Weights of a small class-conditioned image diffusion model.
Data: trained on procedural textures in two colours, tilted and lit, 195000 training examples, 37.4 epochs.
Rows from expert 3 of block 5, named by matrix and row number. Rows with one number belong to one neuron. Each number is 50 + 12 x the weight over its row's rms, rounded and kept within 0 to 99. All counts start at 0. After the name is the row's rms in percent of the matrix's.
# up: expert up (model.blocks.5.mlp.up, 4x384x192), inputs 96-191
# down: expert down (model.blocks.5.mlp.down, 4x192x384, transposed), outputs 96-191
up.291 103:29 50 22 50 38 33 50 50 50 71 50 57 50 50 70 50 42 50 53 50 50 24 39 50 50 69 63 50 60 50 50 40 50 39 79 50 08 50 67 63 50 50 50 33 50 50 50 50 50 37 41 50 50 50 50 46 41 50 47 19 50 50 50 42 66 50 39 50 40 90 50 62 57 50 50 50 67 50 50 29 33 65 50 49 43 50 45 29 44 50 50 50 50 70 50 50
down.291 096:50 42 21 63 50 50 63 50 58 50 50 50 50 34 68 33 50 50 50 50 63 84 52 70 50 50 50 50 99 73 50 22 50 50 50 50 42 50 50 50 50 50 48 50 51 50 56 50 65 50 46 50 47 64 37 63 50 50 23 04 86 52 33 50 50 69 82 53 34 40 50 65 50 50 42 58 50 50 50 79 50 45 50 50 35 50 50 50 42 61 50 50 34 31 50 50
up.292 101:50 50 50 50 50 78 50 50 50 84 45 64 50 50 36 48 41 50 50 50 50 70 50 50 24 50 50 50 50 54 38 47 38 50 50 17 50 61 52 44 69 62 78 53 50 50 83 50 57 50 33 50 50 40 50 37 50 50 50 59 50 50 29 50 50 79 50 60 50 48 50 46 50 50 70 56 65 64 53 50 51 67 75 50 71 50 46 53 50 15 50 67 45 45 53 50
down.292 094:50 50 50 50 50 21 50 50 50 50 50 50 35 50 50 85 49 30 54 50 52 50 50 64 53 45 22 50 34 72 50 50 14 63 82 75 64 50 47 50 37 71 50 50 50 68 50 67 50 50 46 73 50 63 28 60 34 57 50 54 48 78 21 50 50 36 40 79 50 50 47 66 50 48 48 57 50 59 50 50 53 50 29 62 50 50 59 57 39 42 37 62 41 50 52 50
up.293 088:50 38 50 38 50 33 50 50 50 50 50 50 43 40 78 50 39 50 50 51 50 31 44 50 38 49 50 50 50 50 29 50 50 50 33 50 19 50 50 50 50 58 50 50 50 50 50 50 50 50 50 41 50 50 50 50 50 36 50 77 50 63 50 50 50 13 50 43 14 39 88 50 50 50 31 71 15 50 50 62 50 50 50 50 50 50 50 50 50 72 34 50 53 50 48 39
down.293 093:50 60 50 50 50 28 50 35 83 50 36 50 20 50 56 50 59 50 50 31 50 16 48 18 67 59 51 50 32 50 50 50 50 50 50 50 50 53 50 50 50 50 50 50 38 53 34 49 67 50 50 71 50 48 50 25 61 45 51 79 41 50 66 50 49 81 50 50 56 50 76 24 64 50 39 68 50 50 53 50 42 88 50 61 50 50 50 50 59 50 38 50 50 50 50 50
up.294 086:63 43 36 50 50 27 32 50 50 48 50 50 34 50 27 50 30 64 50 32 50 18 50 34 39 50 50 50 50 50 68 56 50 50 50 65 50 39 50 50 50 50 45 50 50 67 31 50 54 50 61 50 50 70 31 77 50 78 64 50 76 60 69 50 50 49 55 50 55 22 66 50 66 50 50 50 50 50 50 50 62 43 50 38 42 74 59 50 57 17 50 18 43 26 50 50
down.294 099:78 50 50 69 50 50 50 59 63 46 50 50 50 50 66 49 50 61 57 50 50 50 30 72 71 38 54 50 50 19 50 55 53 50 50 49 36 19 50 50 50 44 32 68 25 10 50 50 44 50 50 50 83 50 35 78 50 50 34 50 50 51 50 50 40 50 50 45 50 56 38 50 56 33 50 50 74 45 50 66 50 50 53 50 31 50 50 50 48 34 36 16 50 15 50 50
up.295 097:47 50 50 50 50 50 50 46 50 66 52 50 50 50 50 57 50 59 53 67 35 50 57 50 50 67 57 50 53 78 54 50 53 31 64 50 43 53 53 39 50 49 50 50 50 50 69 57 81 50 49 50 50 50 65 50 27 45 50 41 50 36 75 52 29 50 50 50 50 41 83 50 33 50 64 59 50 50 50 40 28 50 72 50 02 76 74 50 50 66 50 54 50 43 50 33
down.295 099:50 50 33 50 50 50 50 50 50 70 43 50 50 50 50 50 64 50 50 50 50 50 50 50 61 50 50 96 50 79 33 50 36 24 50 50 50 34 69 38 27 50 27 59 59 50 62 44 22 28 54 50 50 28 60 46 72 50 50 50 50 45 50 24 50 50 50 41 53 60 48 50 50 50 50 50 50 67 64 49 30 50 50 50 51 50 50 50 50 79 50 50 50 50 50 50
up.296 086:42 50 50 59 14 66 50 50 52 50 50 50 50 50 50 50 67 50 51 50 21 56 69 27 50 52 50 50 50 50 50 50 50 50 32 50 50 55 50 39 43 70 50 60 33 50 31 52 24 50 58 50 29 50 63 32 50 28 50 50 36 35 50 50 26 86 50 50 51 61 50 50 50 50 24 50 50 50 50 42 50 40 50 31 50 50 50 37 30 59 23 53 59 39 50 50
down.296 087:50 50 50 59 50 21 29 50 50 34 50 50 50 38 50 47 50 50 54 48 50 37 50 75 53 50 50 68 63 70 39 50 54 41 56 50 50 69 91 50 50 50 60 50 50 50 50 45 64 50 53 65 50 50 61 50 63 54 50 50 50 41 50 64 50 45 50 50 50 35 59 50 50 50 38 50 74 25 50 58 50 49 17 39 34 99 83 50 56 49 93 50 28 50 50 50
up.297 115:59 50 50 57 50 50 60 67 50 41 58 50 59 68 69 50 50 50 59 65 50 51 50 50 50 50 53 50 67 74 35 59 43 50 50 50 50 69 50 80 44 40 62 50 50 50 50 40 57 50 79 29 26 27 45 50 50 50 75 64 21 56 59 41 50 50 50 65 49 07 21 41 50 37 45 26 27 50 55 63 50 50 40 38 50 50 63 63 72 73 50 50 50 50 50 45
down.297 123:15 58 58 30 51 74 50 41 50 50 50 34 50 50 39 47 68 50 32 50 50 50 60 23 62 50 14 35 59 33 76 50 43 26 53 50 50 50 64 30 27 50 50 50 50 50 50 50 41 50 33 62 50 45 50 60 50 58 29 50 18 50 41 44 50 50 50 48 65 34 50 50 50 71 28 50 88 50 50 50 60 50 65 50 49 50 49 50 43 40 50 50 24 76 50 50
up.298 090:57 50 50 60 56 51 50 27 50 47 25 50 23 53 50 50 66 50 50 50 19 74 63 50 41 50 43 25 50 50 53 50 26 65 50 50 50 67 58 50 31 48 50 50 47 50 28 50 50 10 50 45 50 50 50 50 50 47 50 50 50 30 43 50 60 73 50 12 50 50 46 71 50 65 62 50 50 50 67 36 50 50 47 08 50 56 50 52 62 50 50 50 50 50 34 50
down.298 096:50 55 50 50 34 51 50 44 39 19 39 50 50 50 63 50 50 50 50 64 11 45 50 77 50 50 41 50 48 30 47 54 25 31 24 50 70 28 50 50 40 50 50 48 50 50 48 52 58 50 50 50 50 50 50 71 57 40 50 39 54 43 23 50 50 44 29 50 50 50 50 36 50 50 44 67 69 50 84 50 32 50 52 22 46 50 75 50 56 50 50 50 50 44 50 50
up.299 166:50 50 50 50 50 30 24 70 50 50 53 73 34 70 50 50 50 44 47 44 50 50 58 57 65 44 50 54 65 50 51 73 38 82 54 62 52 72 30 37 50 69 62 60 50 50 49 50 36 57 50 29 54 38 50 55 53 47 50 48 71 50 43 29 29 58 38 50 50 39 59 47 50 50 66 50 53 40 50 54 38 34 50 40 26 33 34 58 50 72 50 56 35 81 58 61
down.299 199:50 50 50 50 50 32 20 52 50 50 50 62 55 40 67 50 49 34 45 45 50 70 50 50 50 55 51 27 58 70 50 49 51 25 73 46 50 56 65 50 60 54 51 33 50 50 71 50 72 50 50 32 50 42 41 50 34 21 42 50 25 45 53 77 50 31 58 52 50 73 66 58 35 43 33 50 47 52 41 63 42 50 48 44 50 50 36 50 44 68 70 61 50 50 50 50
up.300 102:50 59 50 50 84 37 62 30 27 50 70 50 42 40 71 20 51 50 50 50 65 50 50 31 56 23 35 71 50 50 28 50 52 50 27 50 50 61 50 64 67 50 42 50 41 48 50 38 50 50 50 50 50 49 64 43 50 40 50 61 47 50 50 57 50 50 50 50 53 50 69 59 31 50 18 58 50 50 50 58 72 50 61 39 50 50 50 50 50 96 50 50 67 66 50 52
down.300 098:54 50 50 39 48 60 70 44 52 50 67 50 55 53 60 50 30 18 41 52 50 26 65 69 56 55 50 39 30 50 52 50 51 50 50 61 33 30 50 70 50 89 50 47 50 50 32 62 50 50 50 50 50 50 50 41 43 50 50 50 52 50 50 50 83 40 35 51 67 32 50 50 10 50 50 50 50 46 50 44 64 40 50 50 50 41 50 30 32 71 42 50 83 50 50 50
up.301 082:50 64 87 50 34 25 56 50 61 65 26 66 50 50 31 59 50 50 50 63 50 73 50 27 59 49 50 50 50 60 50 50 53 50 50 50 68 50 50 50 50 26 50 66 50 48 38 50 02 65 50 30 50 50 55 66 50 50 50 90 50 50 86 50 50 68 17 49 65 50 62 50 43 33 50 50 18 33 50 50 50 50 50 37 50 61 45 50 51 70 50 50 50 36 64 67
down.301 089:50 70 86 63 64 50 55 50 50 56 50 50 50 32 50 37 50 50 50 49 50 50 50 81 56 50 71 50 50 38 50 50 50 50 50 50 50 50 67 29 50 50 31 16 22 50 50 50 73 50 50 50 30 46 62 50 50 63 57 78 42 50 27 31 71 66 50 50 36 50 58 50 50 50 72 50 50 18 47 50 50 50 50 29 66 43 50 33 79 50 61 38 50 54 50 88
up.302 097:53 50 66 50 50 37 50 50 50 96 48 56 27 50 68 50 50 50 50 50 50 58 50 50 80 50 45 50 50 50 41 50 27 37 50 50 57 50 50 38 50 50 68 26 50 19 50 32 50 50 50 50 50 50 59 06 32 60 50 96 50 50 50 53 50 50 50 50 65 50 50 42 50 50 31 50 50 50 50 77 50 53 50 50 50 50 38 50 50 50 50 50 36 81 69 62
down.302 090:50 50 50 17 50 50 50 50 50 50 50 50 46 50 50 32 89 50 50 50 50 50 50 39 79 50 50 39 50 50 50 42 46 46 50 50 50 50 86 40 66 49 50 50 50 50 50 29 30 50 50 31 50 50 54 50 50 63 42 50 09 51 49 50 70 50 73 50 50 39 50 50 50 50 59 80 50 50 20 50 58 32 50 45 50 50 50 50 50 41 50 34 41 50 62 50
up.303 086:50 50 50 50 32 50 56 49 50 12 50 41 50 50 50 50 14 50 50 50 45 50 50 50 50 50 39 50 74 50 50 43 39 50 50 93 49 50 21 41 37 50 26 50 55 50 29 50 50 50 66 50 42 90 50 50 50 46 16 50 60 63 50 50 20 50 69 54 30 37 50 73 50 69 59 71 50 50 50 50 29 33 49 33 50 42 50 25 50 65 50 52 30 50 50 50
down.303 111:50 56 50 50 42 50 50 50 50 50 50 44 50 59 50 62 50 50 50 50 36 50 65 50 50 32 58 42 48 52 50 50 50 50 56 50 33 50 72 54 24 50 50 42 50 50 45 50 50 62 46 50 67 75 41 50 62 50 43 50 69 50 50 50 55 46 27 60 50 50 34 43 68 73 50 62 56 59 43 50 67 55 72 50 48 67 50 50 51 50 15 50 99 50 60 47
up.304 087:46 59 37 62 50 59 31 50 50 72 56 37 50 50 50 50 50 44 50 50 57 19 41 50 50 50 36 53 50 50 44 50 50 39 71 34 50 56 50 23 50 24 41 50 34 48 62 75 50 31 50 70 75 72 65 50 55 50 50 50 50 37 85 50 70 50 50 61 50 40 50 53 58 50 50 69 21 50 50 31 41 50 71 40 50 50 62 82 59 68 50 48 58 50 50 28
down.304 094:50 85 50 61 83 50 56 48 68 29 50 35 74 50 50 36 47 50 27 56 50 89 50 65 67 60 40 50 26 50 50 50 36 50 58 50 50 45 67 50 51 50 57 50 74 58 50 50 62 50 63 59 35 50 52 50 43 48 50 50 50 50 27 50 74 50 34 50 48 50 47 50 68 57 35 50 80 50 50 87 50 50 14 50 50 45 50 32 75 69 56 50 50 48 28 50
up.305 083:50 50 51 74 50 50 23 68 50 46 50 50 32 70 50 57 30 16 50 50 69 51 28 50 50 50 50 50 50 50 50 50 50 50 50 50 50 50 36 50 68 50 50 50 34 51 50 50 39 45 50 48 50 50 50 50 50 56 50 67 50 50 78 57 50 60 50 50 50 50 50 64 54 50 50 50 64 50 50 54 50 28 50 55 50 72 58 44 57 50 50 50 50 48 50 50
down.305 101:50 50 50 83 50 50 50 50 50 50 66 27 50 38 35 43 99 43 74 50 61 50 68 50 50 50 61 50 34 50 50 61 62 36 18 27 57 34 50 50 50 74 50 24 32 45 50 57 44 69 50 40 50 18 41 63 50 50 50 50 26 39 50 46 17 50 29 65 52 27 50 43 50 34 50 50 46 52 50 50 39 78 50 42 44 50 50 42 75 45 50 50 66 50 50 50
up.306 092:50 50 50 59 50 50 34 59 50 50 62 50 61 50 50 53 50 42 50 60 50 50 50 30 50 50 45 50 65 66 50 16 34 40 50 50 50 50 45 50 50 73 47 50 41 50 50 95 50 63 60 50 50 63 50 37 50 50 50 50 50 47 50 40 50 33 50 50 50 33 49 50 50 64 56 60 54 18 50 50 50 50 37 50 50 50 39 50 69 67 50 70 06 50 27 33
down.306 101:50 50 50 50 50 42 45 54 50 51 50 59 50 58 51 54 50 59 61 64 50 71 50 50 72 34 50 50 69 72 50 50 50 43 44 50 50 50 52 26 50 79 50 50 50 48 50 17 50 50 70 50 50 64 50 50 50 50 50 27 39 54 50 67 53 50 50 50 37 66 33 50 66 50 50 60 58 55 50 50 43 50 62 37 45 50 59 46 50 21 64 54 50 42 50 34
up.307 096:50 48 59 50 50 42 08 01 50 37 59 85 36 50 67 47 50 33 50 60 50 50 57 53 75 17 50 67 64 69 50 50 33 58 50 70 63 50 50 50 50 50 58 35 42 31 56 42 50 81 73 50 50 50 50 50 50 71 50 69 50 50 50 58 38 24 50 50 50 47 50 50 50 50 58 50 54 50 50 84 50 50 50 50 50 50 50 50 50 49 75 50 51 56 50 42
down.307 103:62 50 35 50 44 50 15 50 72 50 46 58 71 69 50 50 54 43 50 51 50 50 60 50 50 53 50 31 99 50 50 40 60 36 46 50 64 45 50 50 50 50 35 40 50 49 73 50 62 68 65 50 66 81 50 49 50 29 20 50 43 57 56 58 50 78 50 59 50 50 50 50 48 45 48 38 50 50 58 70 50 50 50 67 55 50 55 50 70 50 50 69 45 64 83 50